From a checkpoint of a small encoder-decoder audio transcriber.
Model: 4.76M parameters, mfcc input, encoder arch tdnn, encoder norm batchnorm, encoder activation relu, encoder depths [14], encoder widths [192], decoder width 192, decoder layers 10, decoder norm layernorm, decoder activation squared_relu.
Training: soap at rate 0.0031, 9800 steps.
Data: trained on short made-up English sentences, spoken by a formant synthesiser in many voices, 26041 training examples, 96.3 epochs.
Rows from block 3 of the audio encoder of a small encoder-decoder audio transcriber, named by matrix and row number. Each number is 128 + 24 x the weight over its row's rms, rounded and kept within 0 to 255. All counts start at 0. Numbers have three digits each.
After each channel's rows are labels from the 100 clips, of 14848, where the channel reaches its highest value: "lies over" is the class under the peak. Only what is clearly more common there than usual is listed. The data: short made-up English sentences, spoken by a formant synthesiser in many voices. In brackets: how many of the 100.
# conv: pointwise conv (encoder.blocks.3.conv.weight, 192x192x1), inputs 0-191

conv.134:105104092121104083113135159157132137143118148106116114126135125148105148107098163110118098129110110112136129106159116122139129079115083107129114142123143198113137130173114118129117127137159167152143099149127119126129117165137104156115118139111125150129098151145143143108137115122102121132113140168183127094143158155184123176099116121205123159188102146116136125102103137133165136145118148146169144170160148102122152117104130125112102124102124120089117104115108082131182137124079116104138114132084187189125129086151124115135136138129133151144112098147131104114117114142171132106
lies over: /ɑ/ (28)

conv.54:111115168111124126107135150104109155150151153116138128114110142110140119172103147122126162130145148134137103136116134113142107177126083112093088153142129161125110108108113111159147113164128164133141135105082148088152111160131121111117138100140148122149126117103117134162086141106123143106135155107137128118147150118122160164157106097147086115071213138151111177134129138123155091123123126132110122129140120113095107135096129164144151121167109142108158171131097100117104108092170110114150109110099109137139128142157117131094124186112167184088097151107135098137174098158144099154
lies over: /k/ (39)

conv.27:152123129155110097131136139104107095123121102151112154131102112115093095102117143153215105119113101153144153135133123095154106127160112101137152149135103114135116145102139163139117141151108100093126107116110140131107115112113162152158068123109145124130161112162162169115148107114131158088138151090143101148094096142093139127156159154112121107154089127123133170130084129099118166135115145106116126125120105133152152117083119156153092082122101089148151160147142145110107102111108084162120084153097126144103202136144096108149115103119127135126128122150126108151081120134099107151
lies over: /ɛ/ (40)

conv.166:151097155105100135121128092138114070138096147109117106123133154118121146148126093160127144118104111146085164125110140155073139123088154161134101129116108123160107127120127141122143124120112107128151109143115104121101151115170108145105101138184065141116150105097120117154116170125140141097119145158148103090124089156108120143122145153115130112106092177084155140148169152102147122089182097123132109044142141098140132130132155116132151114133101126117088142123110118113126117138116142129109147110120134099129106155176148089126109130129156147159109127127139155143177119084152166178
lies over: /k/ (37)

conv.80:161142143142129106135128148131122140149120117127111118142137160141156143096122159162118141135112120115102126147123119112097127115150115106127139209148094135168163187130134148156123139089151135139164087109117153130102153134136138109169125187154135155170105127131145086173101099150158096078177125149100111141136098136150144167131131121104117147165188111085114174108122120147115146132108095170138138121124132123136137162146112109127135159098117169140106132156103130144107117137169115165092123160175093137151110153139166104132129121123181170149103125145134138115171139127130141123
lies over: /aɪ/ (47)

conv.73:102145133145097159069101124138145174124125174078131162151111129148125129135127118161142144104176112140119087105070139113140148102133167150174157134098129139121140157125116151172162155119126123116143132125135108101121175146154121148130162131106138124074128128135122148124111125142126107136117133115127157108107175164150150148100100142092087108106105117100137110116155122138087159110152152114155109140134094162091126149145142142107134077117174122109126117139127147147156057135123083136156093097144136113146060117119153117154124126164128101112085113114123111136143152150150150148
lies over: /aɪ/ (26)

conv.108:120085131140107128149117133177109143174171128112138147132143132140118103067096145103134124159147079121124094118139111117108114114072160151113092146133124133129148105142158107141138114132139135094157145072137165132099108093119145134112140135095144098120126126109131167117126151123145121142127146111145150138149129145113112130153127097116130095149173118134086135142092192087150145120111180126177148128134144135146118121111108180203124134056094124117122142139167111106103118157147106122138167175138088133088115154097146133163138136103142096135132138093147104141109142110137136130
lies over: /ɪ/ (79)

conv.37:124118175152141120131107143098084097114121091104134102139145106102083124146154130093087134159134145109115079087167110117095149089117126125150121118131096120104083127092131125085127147125123105094146142084145142157106083086081136156120093152107092131096134117113111121093174107096165176135140094121163095117129155112120130164108094105105139137131131141130137139101117137144137134084131150143173128130112132098126117085134109105096134114148175125127143123131111115163150116164164130157101102102131133147100141137146102138130117094105122148127127069138121128102141102125138131053
lies over: /k/ (89)

conv.15:136086156087122094156112109168118114130109105122139127124140138102151136154075108162178115158090122106137106110117100102113121147156091169149109124082156116122104102141166106133183103075132136149162095144142114172120165110161155113118140159133133170115156078124139137135127152106145146114134148146125144122141107112072134130136154113144160116134128128166104160108155125135105102133127133100107156151100126165173139155138066151106120131138121124119148139091142144129108186154149138126123117168105132123159119154150088085097111110129157149099155105145105119143116118075136119119
lies over: /t/ (30); /ɪ/ (25)

conv.55:115169149074101127097143098139090117111138097164139149095097118126103118114119170122128110138113109173148160108124122095110104114179158154127099123130122112108134171147122110153159120147105133129101163106038118159116095077124141129143123136114174107110163124091134096159131162111102140096146095125114123118110158109138155135116123131116113130104144154133137156101149163175117141122150164126122120137122076088100103102110122134101130122094137121112127127120135140138117160125117093090140126096142133123166146142183135086097149106106112150125137112067077145125105124121145165129
lies over: /ɪ/ (40)

conv.63:108147178171130119099115114107131130104111111109128125160124148093142099166112153160126103089157088116070139151112104133145104126138134140154102197145117145122133154181109117119103105108096152101142115127087123137066103133125127134116133147115103149123132148190117151152137124152134102093172133112147139153103174077123139125123121085095112158159131099132129153120122131103102136085116130122108135156143159127099157158160159101180142104135182121096129120162125128133137110120122132103125103124139123150118134061147140139111128114094124155130128115129085076143121149128100161146
lies over: /ʃ/ (26); /t/ (26)

conv.139:167140135122108116130114142161146147136117160119156081121120135167097121096133135119154158104112070135091152145135104117125090141063107124154121117135110146105116149114121157147137089135077102109147100098121130153068114133160132116124124140140080154111107133064150085115122120144111128088147155085127131126092140110148133138107145146121121160152111125129078129073141103102096146114154148114120182146130116154113176155100101111108123109098143097109094115090169125131097128113133131123138140100145120175167177126134105126132132130129140123079137115152112108118177158148142108118
lies over: /t/ (36)

conv.154:136118136125107119140106139147113123124127153175178155133125137097137118148119179137132132190129181098160104109129103119100113067162126086073134131145093145097111125105124093137100123117136129138096138129138085110082119136138157192118104120111135121095119097085166124143149147124125084141136114135151142101114132132141148119143174134159106113113152100116147095095130132121128152156151171123122133112137138198184130151158135100141124125115139109121119125146130151136130143141115123143160134128140135064128107119138095102088101108137156123155163166137093126076152106101164108136
lies over: /t/ (44); /s/ (37)

conv.153:130156116120171077132125118140178118075141149110129148113164138126132097152130131110134094115141135125130139090154127093116137150150112117114099122125127116081117167137106120112146159148096143133158144120110166156159120101128147124084084150129157111119099157153123111154111113126096113110165088098135129116149115113132157130081133071149137148119136112124124140108119123119108133126134116129161124126124151172170119164140129145111120172137145138152147136145110111128157195070125104144099164116102069090129171104096083148124127141110151183114104148185162138127128107119095103095
lies over: /t/ (74)

conv.178:116126111130129107177129170088096135135097141174119120140086181156142124142137176103145088119139112161137102131154119153121166132113072135105161081160150144080126128141140141102119149168139171130147137148172130158135089132112104128142115125109125087136144137155123099132114127156133069127101113143149087154174114134118125123074150121151120099103102099162127125145128137147115080106127168123109115118137093144134145149068122129109122120122080097111139119175104072151158110123085132152127115120137138130120110126135122105153150092100131116110108149104168137105098113128113133157
lies over: /tʃ/ (37)

conv.61:109123150131067080110115089135094113149140154118126100108128144123142125119126113112147109111138094155136070138110086126132095109122104135162092123110138140140172136124177102128137085065154100151117168136146160128110089116133141140111122082128138124133159162109099117132121156161128103106141137129171090175075133165138103136090159146123092181134143103103077135077138148116128133127128145124175114149116146156121135108148122126102145099129104139087082153146141138103135142138162132103122169153117145135094128147137135127140120094124139078160139132103100098128111157110158109115
lies over: /ɪ/ (85)

conv.24:180150153111167154107129111144129088143150133083107121085115080136117136154076099100132135106138147146091189170093118109115163151166113126163129132157121130149115127132105087101079162134137141130102124134136081112181150112130111134101145153109077120103100113135133156195113157152135134127103111137120108143140079104119097156097100119114121092118154152099157150145128111151127133093121141127095119108125128112141139118123135125149104144155112143111128076105157088137102149120095141094125139157110143093122135128116122116110099144125131126109133123103136124171157111084092074131
lies over: silence (90)

conv.76:158100117129075179128118116126159121085152136125122093146124120105118072142159111188156102097125164149165155173134129137138123118142109108139084120130113154108135126138092157094162152104119120103122125089152125143121116117134149072145139139070112085081113126125126142116102107137104126134155104145169126132140153159147164114088096144116144101133132156110140160100137115139126164132113132119117093121105091126124138139138152140117097109102165137106149128108110136139096133153096120134156147118165148231158133107103147151112121141166114137154140111133091123122109139128179133131
lies over: /oʊ/ (37)

conv.130:111120162115083101114107143097102118085111123128155103132109140145146160147117171118153113127111106125140135152178122131111085092127092125114078118168130133107128179106110110096119079118119118119123134103146111132126125132127132167111135128106109141095116126115152106119118118095164165146173097126151120151180165182165141080137120142124103152166129108122104177102143158119117170130115162127148106121175131137119125161158105136144087109144125141107121124130143097147184127115132125136130110167151131115111181109138118129124118067114148159089102150096144149110131138166152168090
lies over: /aɪ/ (25); /t/ (25)

conv.40:140164141150173086092100084120156125105121161131114117153069101126137163128109157130121106106115122130104105105083131151126102119141098113174144097154088142109128180113166133124131130165162157156081076102112125148166102112087151117132146161125145143111127091122128124142129106122147142106108146153116135103154155136120114132142133131129132166154124152101121116134130074129100104095117164160112121189120148168120178145134142118124154136152128107161143177116142125096125112132107115103119151115123145142099178089131122155090131104140127122100134110106184116139085156149114128162
lies over: /t/ (83)

conv.79:101153138140083130150101132093141140129126130133080123152158091147138130117167135147156111146107122128150131185110121153115139105148131135156096141103117169105138080080130123134132081098110160095095156155144116090119111137138104124161126138113123079137093097146132092122142113147108148110129105126148156124152109105123149113113119101159147086120118142125120107119129163146142122150123118132112165143092119128092057130117110116140115145140144143093140139168174161112127111167149140071091147104136135124166120164151104148108122151138129081184130103090107145122165098127128165068
lies over: /aɪ/ (45)

conv.48:168088135118129106090149126147131105117129122167129104130145110131149155127118159112122140129111157117151173118165104141098112127135063183118109128089139146110111088105125170158142142139118097098197148133103114094104120135132118168090092100132125138073151121156116093134113113125152114119134130111134093136095116110112147128081110157139119130124133137152118091135148134084116097131144096114097142121111124162128164082122190137108155128103141152173126094138144087119147138118122104124129127128126123147120164124139121140112134174074156114112185161169154134148147119077138151134
lies over: /z/ (27)

conv.71:133128145088136129139155125120149134163166147129133124118142125168146155110138142127165127151089103118158135147170167155124138151130144113147141135161160138146127124144135153127111146104163157147103120145150110106115136136144139156130063085129133107132110126117116099153112109169119100120094141164158136133152128104171175127103150104197129132137106144155132122106122148135133153147151136157098146154123110091158128096158098103116123089186153090159128138109153136177105164126123146133100108140080141106142068123154135102073128106073162119128116171145157145143151129084097126106
lies over: /tʃ/ (55)

conv.182:121150119132106074135129121096121115130077109140147117147109163120151183081162099143115092124146137152118162147116170118114170152147141127127131177135186121168075138086117078121177128132160140112100077112118119095115150147092103106099118120175089139117119122117177129122135141140114105121125115111135095138153128089107132118145109133155090135100144116102111093112115127145135123074099123126103124127121151149109132146111094141130181131113159110136094087122111104177095115110121116108109142131110119120114109123125194132138126088155129126137132161138116130120159116139155132077
lies over: /l/ (29)

conv.11:127137116154137106095173115146135120157156133107106152151128107107135104086153150142137136115137103147120121130155076121197094115128112136141131142081136133129114166132124160112117118118120121087180129109137114123135122118131127153109103136131171154100093068169125095113103108114156153132144115093109126142136097143095099071081134142090164133131089140108102132113158142115174100109132110117098132165136155133193114142157087127116147112116166172085133111149144130127163120093145156135127118108122138094140137104124137166128139151138136118099158052147151159138137166136122136105
lies over: /z/ (47)

conv.117:152138181089143110130145134103117139112112182133133151136107101167136098167153122175107109127131093099137107149176145139120129060168132111173129085118145166159106133101152143096122102155099138131083110109109136161113106138116109137149121129140128107134102136143123147182115082133113144096173119150138080128119112112101134156164152114141130152152102133152149114111156124119130115141108115155131137102170105151146089108143118126152104071104166089148119148142080136152145116093162124087094120178110129106124112129099143114141121107145148116136088130136125181138134151111130123104
lies over: /tʃ/ (67)

conv.8:134155142141156066116133099123148139121161111135122060138158117070167109128136121121087128165129146097144174098129101126173140083118132169089137152115124129152149096126148132103126111165101145100136161096131122122122161090143127118095127155148164090100151094106130139125137098133141119098118155102136191118154088116144138126100140105112138112095131174126128112155135082102098101100142067140146158126104132167110116114118140136147189139152144121109149120116118133151112176166087114154144106106137093160161121129120137139130133101128114154098122122126163112120106150113114114121
lies over: /ɛ/ (26)

conv.135:123121137134120126124126094117175143116081102154176093123110153113124145115158093110144104140120092128120121067126124136140139107155113223123138092160116130176140169151154115144121173140097122158127150114134168132148150121105093110103149156115135120090154158143088139107085097138141177124126133130149130120158122125135152109132147109124171134097102118118093170150137097137104146133140137130120141069137152150134109116145138130157123122130112111141101133155149130093130119107106122150138123132110155148166170128125191125146137147137137104164100123141099182097089144125086094101
lies over: /ɛ/ (81)

conv.156:146124161109086102101134095141129133124139130116123118168112145102135095138086122133152083130172104113143137120124112117108110073175145106145101105096135175090118137161147156079114098101143118144097137124132097172116132122117133135146138127093087154103102117143088145132163133141150106071147132124144148140063124171098105133112182098138127090119127117130142133076180163109141129104110160116106144086178148137124147133171110153154149133136154171153120110131142164139145080107118131131141140104098163158125110114132132132137128149116120145104126122113106158133100155158141091146
lies over: /i/ (85)

conv.157:074114211117078147128107141037151173096119146100149141144105153125126146149125127157090117138128123115142121139142150092127164098154098084138113125134142133111097128119108142127100118129121119126102121140154127118119118091117135134087146108105068117110146125132144120145137112135134157143158082177128106155101112107099098101123148114080119118110147091116093142120137134115145140126123139135116157139138155137118100102127097116112136139126096089148117151089164126141147125158144162113131178132141115190128112122121079107202107136098149165130145113131128122119126134144145105101
lies over: /ʃ/ (98)

conv.188:150149138118091138120149098101141125132131162159128165108118175138089095185108133150127099155148148089116110176135141082125131133135098109132056149145171142108123094122116112080153153147113098080112119124123090131110118105131133100145123135139106146108150119112098117122131103159116089117123122146110151137128105122098111100164117158102102129111115140105144140102088090162135137120144122128100142155178131113089146161135127109191139105172133128145148117077169128164130146172136118092106142143129082102108110124082118164112120139123113152123093095101107106105118132132101115155
lies over: /ʃ/ (98)

conv.158:137103166120140134099126146160082161122093144139143124173138158140120175108133120125134117141119090154102092131096115098133104153101120099141132084170088130143147128157124159114126118153125120131123137113127136100105169118148123081164143078092108168115161119113143104119161134138157116149110138121090148109114106080163116131148143139095125114107100141096104154177078111130131151159088112171147111137153107091115115147135111116143166136073136137143134135116107119159107108140134165073152101087160141161151078106135108132149125145145097094153127139124140130124153138131148182099
lies over: /aɪ/ (25)

conv.56:093155146182143166133116177076105139132119137137089136107118055096135067101099131102127140146128124104134167157152093106192141094141138168147129132097116125086161089152135097138123106130147136132170177119116122116136085113117123083141117143152136131101123118144127079121107156134159137138131112114122143136124139074119115151110102070129128119138142150166158118150154162131139106140100119132146138109162113142096130113120161152126105152095115132126138156152129136124143123156147134126146146087134146177101147117091105156122109122144143097093089140137135115147164104168127111142
lies over: /ɛ/ (60)

conv.50:118122134131105120158149124126127109111108123160131117168100160106059122141121114131103174130135147145098109076141127116139120159105138150131116135133124128152140140088123126135137168147143112163135107138154102174086109102100109106089128131129095124119087125087127115140107142175117110102127137131106145092092113146137121156134079111107128174170161072137112174136145103153091129142146101088092110106185117144148149090193100141137128124133150147113102096129133135144118160126148143126138128107137141069128102140135132154136185123130139114115114118179129116127164105081124162097
lies over: /aɪ/ (74)

conv.10:096139143115135111113150113118081152111139113166144134145111161099108130166105136118116134165157130161135109083147104144155137108120116134117142132148102140085132157124141100137088129087119140153106133121053149175094088124091119165114108157117150145102112097125089121124111175142163115103139078125157131125130117117145082110123108104094151110110117099119092087156114104106078104118139116125128196142118084095145090145150117110146132158144117083115119161119097122145132137160110131147146142150148130175172125109094105143123117104108078154098117125131141122143102114138124168136
lies over: /ɛ/ (36); /ɪ/ (29)

conv.101:145121095127111127151108149134174093114117126150099156126067102113123108101129114169135085134144136118148178160138123099143145139092133135106139142171134119105108104134098116147157123079104142126134116153164114113121176136072121114139130127122088148130120138082110132127125136112146151137184101121141087188102106125122138150164142109113106132119122114161138123114076138118115167123105149122117119110114136086108116129115174135107127128125140104174160127113161106101108138102099143154139106163109064102164151115149122121159132164159063149133155154156119170136115135135129083115
lies over: /oʊ/ (41)

conv.94:113143117180091108160119102143118154143207153135112131108144147155117136110155162096172119167131140132197124160126113112147128132129087130134138109178137144102157123116149136131107149083072149160104117173147155132150135105173101131140140115156156135130107093127127121139116079123134094105134116116153147148078149109106127107179137124114153133155126119117158152104121110166092176131160143127096117141127116108128133140144130123101117095140104124119106139140159123122162124164100159122088116130109133150100174105079136099118145157113112130117113132114091159149102123078102146142
lies over: /ɛ/ (58)

conv.128:152136163124105160091139096139122133177100134159159148149172105113159135122147107065134126130165150089137141133126118105143146131146118110125121135154095176125136101125139105165150110130140135123140120072137141117174158152120140136071123096093086127163102085128141146105131138125165133142133124118106126166162089125081160114106143081114115092143138106140111143148142098153101116116170153133137126159117115113124106102139110102150093127156100133116112137119126161160159112141147119146139090135118092140095128130186110167151089099093140105146118117161154134059148125151099139129
lies over: /k/ (35)

conv.43:142093141133112119138158175161105159102111104128145102121139151107118134097148146167142128098130142150150078088134127128130154150102131153128130092135184119127085106115164116132131106106124115157098139168116150145131133163111132114080122121118170132084116205148113123125118122137130137140143086093131114133132151121195110136156098123142144136124100102125088145108137132186126099120131156168152121108130168098106150160154154162153123151146139122105117127144108141069101151144103171120163153142075161140138148128107127134116154128106177123098127133134145114161099113094087150134
lies over: /ɪ/ (26)

conv.113:143165102102064139132120121143153116122105154111144123126127137146131144087131108123125112123118117149066125099143165147117139130153165123079128146117120113148151151138169123063125144116146124097161173125124123161135098059136133139101117146154136174114146136076099128106114131178097148136113094155132148113132173135147082135152108147171098115161130124148147112091090127169160131130163154140179128172119129125110142133091134136079143141124139096092100110087157078134152131101115098140162137151142144093124164113099136135117103107155122108117141108098131113128139146126121129128
lies over: /ɑ/ (73)

conv.49:147122102168134118115148156104136102091113107148127120112147133126127126115148098124118128087099112158163104132094106147115109125138121146092117149118103146143114108117134104133164120130129119089145113146141115098094110105119143102161135126125127145130094103155112129118085110099107112167128145119121130098117099105113140079129139130113166123125119173195159115153122148121151092119093091140120082119152099178081153141100191141176168133140153148089131134131125123139135176120074135128110164107125108118197185095084134112132116113165096139126080120101106138132111137142133127160
lies over: /i/ (42)

conv.174:146124118118129142142109174126145115129123101142103077147055105146109141102104149144095124124126107136157118154080125128136137165158103143166112123098144121118132152106155125107138167091118127118154134197141170131108132081090128123096134129140147137119111133136151154107082151109100138125141121090115149110089158129133132132152109128095140149139138110116098125122126093133085139145096133175156143131154145121110103077101127135116096111118143137090080207134149091125133131119153124134134150099137094148161115150101101108106154104147079104106185110164119120149126117107133110089
lies over: /ɛ/ (41)

conv.102:145173154127122132144127137143085121155124111091075157132108104119129112138107159142132128130152144115120102143142153124092138116135156119180128171175099101139127129112128090090173111082152153130129119106113150168111115104135146101132105095106120120106145119100121117162141119110124180102127126112120110143082108112158118087167101100085072138139161147135107128114117145127165161105160148088139169125154117131096089150162109114127182105143135113123166119121123123135110116153102176137142110090123149124141122121084154126156152136123100121146087118135118174167107095127142081092
lies over: /i/ (43)

conv.28:157132176117137148129110145092124142127121119141062095168143134120121130142133182092134119090116083142141110075109120142142143092143128094079188099105144158127126152148148161093132088150163117150098160122097115148147079176105086082106118118142110092157134147139156142129125155096140147124132145079068105107107096098112172115143154122128126163178119105132121116128117126117119152130116104111118149156131103143118153117099132132105107130110115086154130120155137100146117132113143100133095113134113114127120091168129144164156160109121127124120127093118114093131111115082118131106
lies over: /k/ (28)

conv.41:163140177106128170105083137156158132128133127127131111130121148113142138117102177140114147121141094153140149123161134118143126120142131115128167100101179103129170127172098096143124111143130108098153127069121166115103119119159112129146106146156121174150149090150189208137120099069117168127120123125121117107115085117103130150114124165144116136123119150144128133129152147129127116162152097139107135161154118120110095160109140125113125181142109108107132173087094110110111147134160150114103095145115120128089146148095056127119136140141155133129106130088125146125108164109138154119
lies over: /aʊ/ (29); /ɔ/ (27)

conv.12:127094107103101128136088109175142156094128121118136092116144137091107124107162158142141120166116166123101163135125179134144162163118147185131091139115140139144151113163103110119132097090139095093147173110140104131108117084098129131134120129154111142096109094135148121139140110159150120136143117109118149164086100162139113109109110143109119180142108124187175109127115125127082137134108133153140103092154101132109113136071109140100147185156141085111109146155119142184088091153116134156125125128113088125139107141130122095135132111148119097089152110148135115129140127115132122175
lies over: /aʊ/ (29)

conv.84:169144110103144137158124125102142127124152145129115152094131129144165118149124133103078124126137106113104136098164118120089182143077131122129098140118150095115139140144141149109141138126140146154126144110141115137117153099119140141112141157136101182183104121106128144127132143110126134166165142141120116092122144124115189133120172086148123197155193112095079116110124145126095101165131150104125151116138178153100178107113121152117106120125137138167096117121109136113145142109110161145147126144092109119157097165099147139152115097068149121101158112149121100160123139143112072114
lies over: /t/ (54)

conv.67:131116122172127093151166149126090126150081153155119134130135121142104158149119156137138118123126122126127142150123117160160162092112105145073137138147153070118140140145112115104133071118149124170116099150142126104119156140117116137084130150167104126112058130163094092125133138102134136124163113100092137145109113130125117114134134051136120158125114084162157137179110166078133140166116094130118111118128151152141132125120097120087097148109134131146135101128121098173106107129156156141148139148133158139097119053123137152120108123125112134145100159131147089133139139080111132146
lies over: /z/ (80)

conv.164:124092130131090113109145146158143148140098126137156114101115129117070171163128116160176130154107097159112146134153130132100160162099110143095104134131136122105138148113130139136163150148154147123145126159189082123138155102102137182133148134122125149154120122108154111093117100146086136098118104140145104166172105112170199122141109110148117126147118135121150181130149128149111136129095152118119125128167111103105092163072072111178149119142137150108121144105108115150144156115104139132139124125149091115116083155143162114098135145091138115091129145110157120149105152104107136142
lies over: /aʊ/ (44)

conv.60:140110115158164139166109146094112127138129078110114076113145096103142128114144130132094138099167129105191182135135116107153152137132141177107120143074146132094137117155101128068124120128132144120114135156085101124066153118147111141109113119136098104138123150082119151117155174101138128134159117076202097101104132112121106100113148129131127164150146110108124154132135087116116104097132116120094160137123102126121147104120130089126107148148134145171140123119125117134133159101140121096134089127095160110110134143107167082099138143147130137107114131154115092127156121142167156157
lies over: /z/ (61); /s/ (26)

conv.23:114117121143086125125126104099112131149149149113097128161137130101116137145103101092097151149158084080115103141139106142108097149145134136159171131129137130137113137154135128196139116115135097136125115091138126076138147098113124141149105081125153167110155096086119122130155094138117114077170163137131114136105141117151095113120151095111105135165140130087082114137142120120126130116181144139187159084131119142113155121159175145146121180114157159156078098135149106135129148077125109115131149130128165151140140138145135139135127163112115152121124110151176170097156092150144125107
lies over: /k/ (40)

conv.104:102109159120140119118156189071141123124142125146153106168114154131117119113143118134170106127127103120120149121130137140136122109082135089134107067123163145118119099129146112153143126126096145091158122089144154113157093169098123110152083114085131159126105124110123129121161138147140134164107133153143158148090156108109115148097119133124098116179096152124115117117120184126137132145094177136182122141134106107099113097110159151111166157113134124166129109107161165125119142143142150122125112082131119150103159151152133161144124144172099167142152129131178133120119107141168065146
lies over: /oʊ/ (36)

conv.29:082137128091120140151099148159104123139102151151112119143142149118097123123128132151141130146089148151160145105165105132150112137145097112151125170101136113134103140149138139143087143090142164099124175085103155106122112133137107102152156153084163131126130144104106126155112166151129088128116109146088136132130095128145124118137169114118070125150119136124121160109128117141131180157147094109151110112152140111127109150135132088161108155130059143141138149172103116156127132162138107174139100147137099106089122133083127127152180108129130134129089108154134082124154174097121197115
lies over: /aɪ/ (57); /oʊ/ (30)

conv.42:152112123141164112111128155128133077099112126166115097134122107139141086158112104140117115111134092149177150136146140129157131115125168126089115123143162157168101132107108088150131139144117101100111170129130090141131137153105146105088177159179138142094142122114131146178113145137151073134128177108094132092125120124143145095097107095167102162116144102155150098155149096109131129130143104085132157133132163132133141136154136139137137121125091158180102082123107127109107150098128111117132099056136079105123129141173100131126128120108120117112110145141127108092163150113097124105
lies over: /v/ (90)

conv.183:134117136122175094086105137128165099134107124136137180088115155139152088128085170143128147164099105125133154142128130132168133090116154154175136123057118059148112166131092129097103126115147130092120136162146133115159123134151106126115117131143152117139119117126101110140143156137113146148139126127121139117149077110149112115116125142078136168134111136142099163107132159190157139173100161116144138150165081117120148155140156101157124124142106117144133076147098110151129159137101120144142137150128121083108132131084106109096106095129151114133175094103132154101128132143120136105
lies over: /l/ (43); /oʊ/ (27)

conv.112:108124134123160160101092173104119126134149079151098117110149142143173105119144121117131110098121155166117126156109126152157158100146136093131115117111107093125072156124136132116093139125150133119117128118110083089098140148125111106097162154154135110099146112124154155128089133162115156162172155113162178123098112107091105151134157148167121159113141143100145140156117131085135167138130140130081141144124111113168096120085135107141125120169112121138133144204102122183124131118123116109129112117120110131091127099114143115113127083188109106139089130088150088153112123107115124137
lies over: /oʊ/ (31)

conv.127:113103125136134092135131127119130118135089196105139118105149111116141139140125151131126125124121097151118122117160139129110119100170124117115128117111143109089153130075087094119118096123112107103096129113162118153168129167102141099119140118112166126090118128122170108101159115136106127103152113084133082101109153088132156083163142115105141118129151159137167086147076118160112089150108124130132122093173118172195178144099147152117114135126131133143156139105126122122128145129125072163137134151130132095082110106132170119081088111162121117112139103097117119105112090112151145101
lies over: /tʃ/ (73)

conv.98:111106151131131102150098173142131093129132138145123114131120103127140147128114129123147160119149104137101074087103178110123120188114120083159109106115115140169096130157107136116096135172155089118144154096158098126128090107141155093106124152095120156108095108153113133151159106144109139165133115136105097121097162146111113134095134136091127115101134116150100144120100121134078140082111083080099117172123119159121126121108130116114123123178161119136112128141139143127101132080141130134068123150089135102150122117096105111093090119119145129091164101098116117123141144132190094131
lies over: silence (75)

conv.14:144174159125122134146114116176070095149122104084123143166149095122133126142142148103144135110179141147087065167086129132124113122134100107121138090146119107097117117102191110099120122136091120126103136118127149086150121090125121152127124149152046155118140147117107166166088169100169128135119147110103105158100110206108122137114076139130107120134129134090142116131125132107123107099154108117138128150104153125113116132138142123126088107130162118114099151117134128113154142131118132100129133093097080133124122118134142142153102131115181120117117141116107120138145129116107086155
lies over: /k/ (55)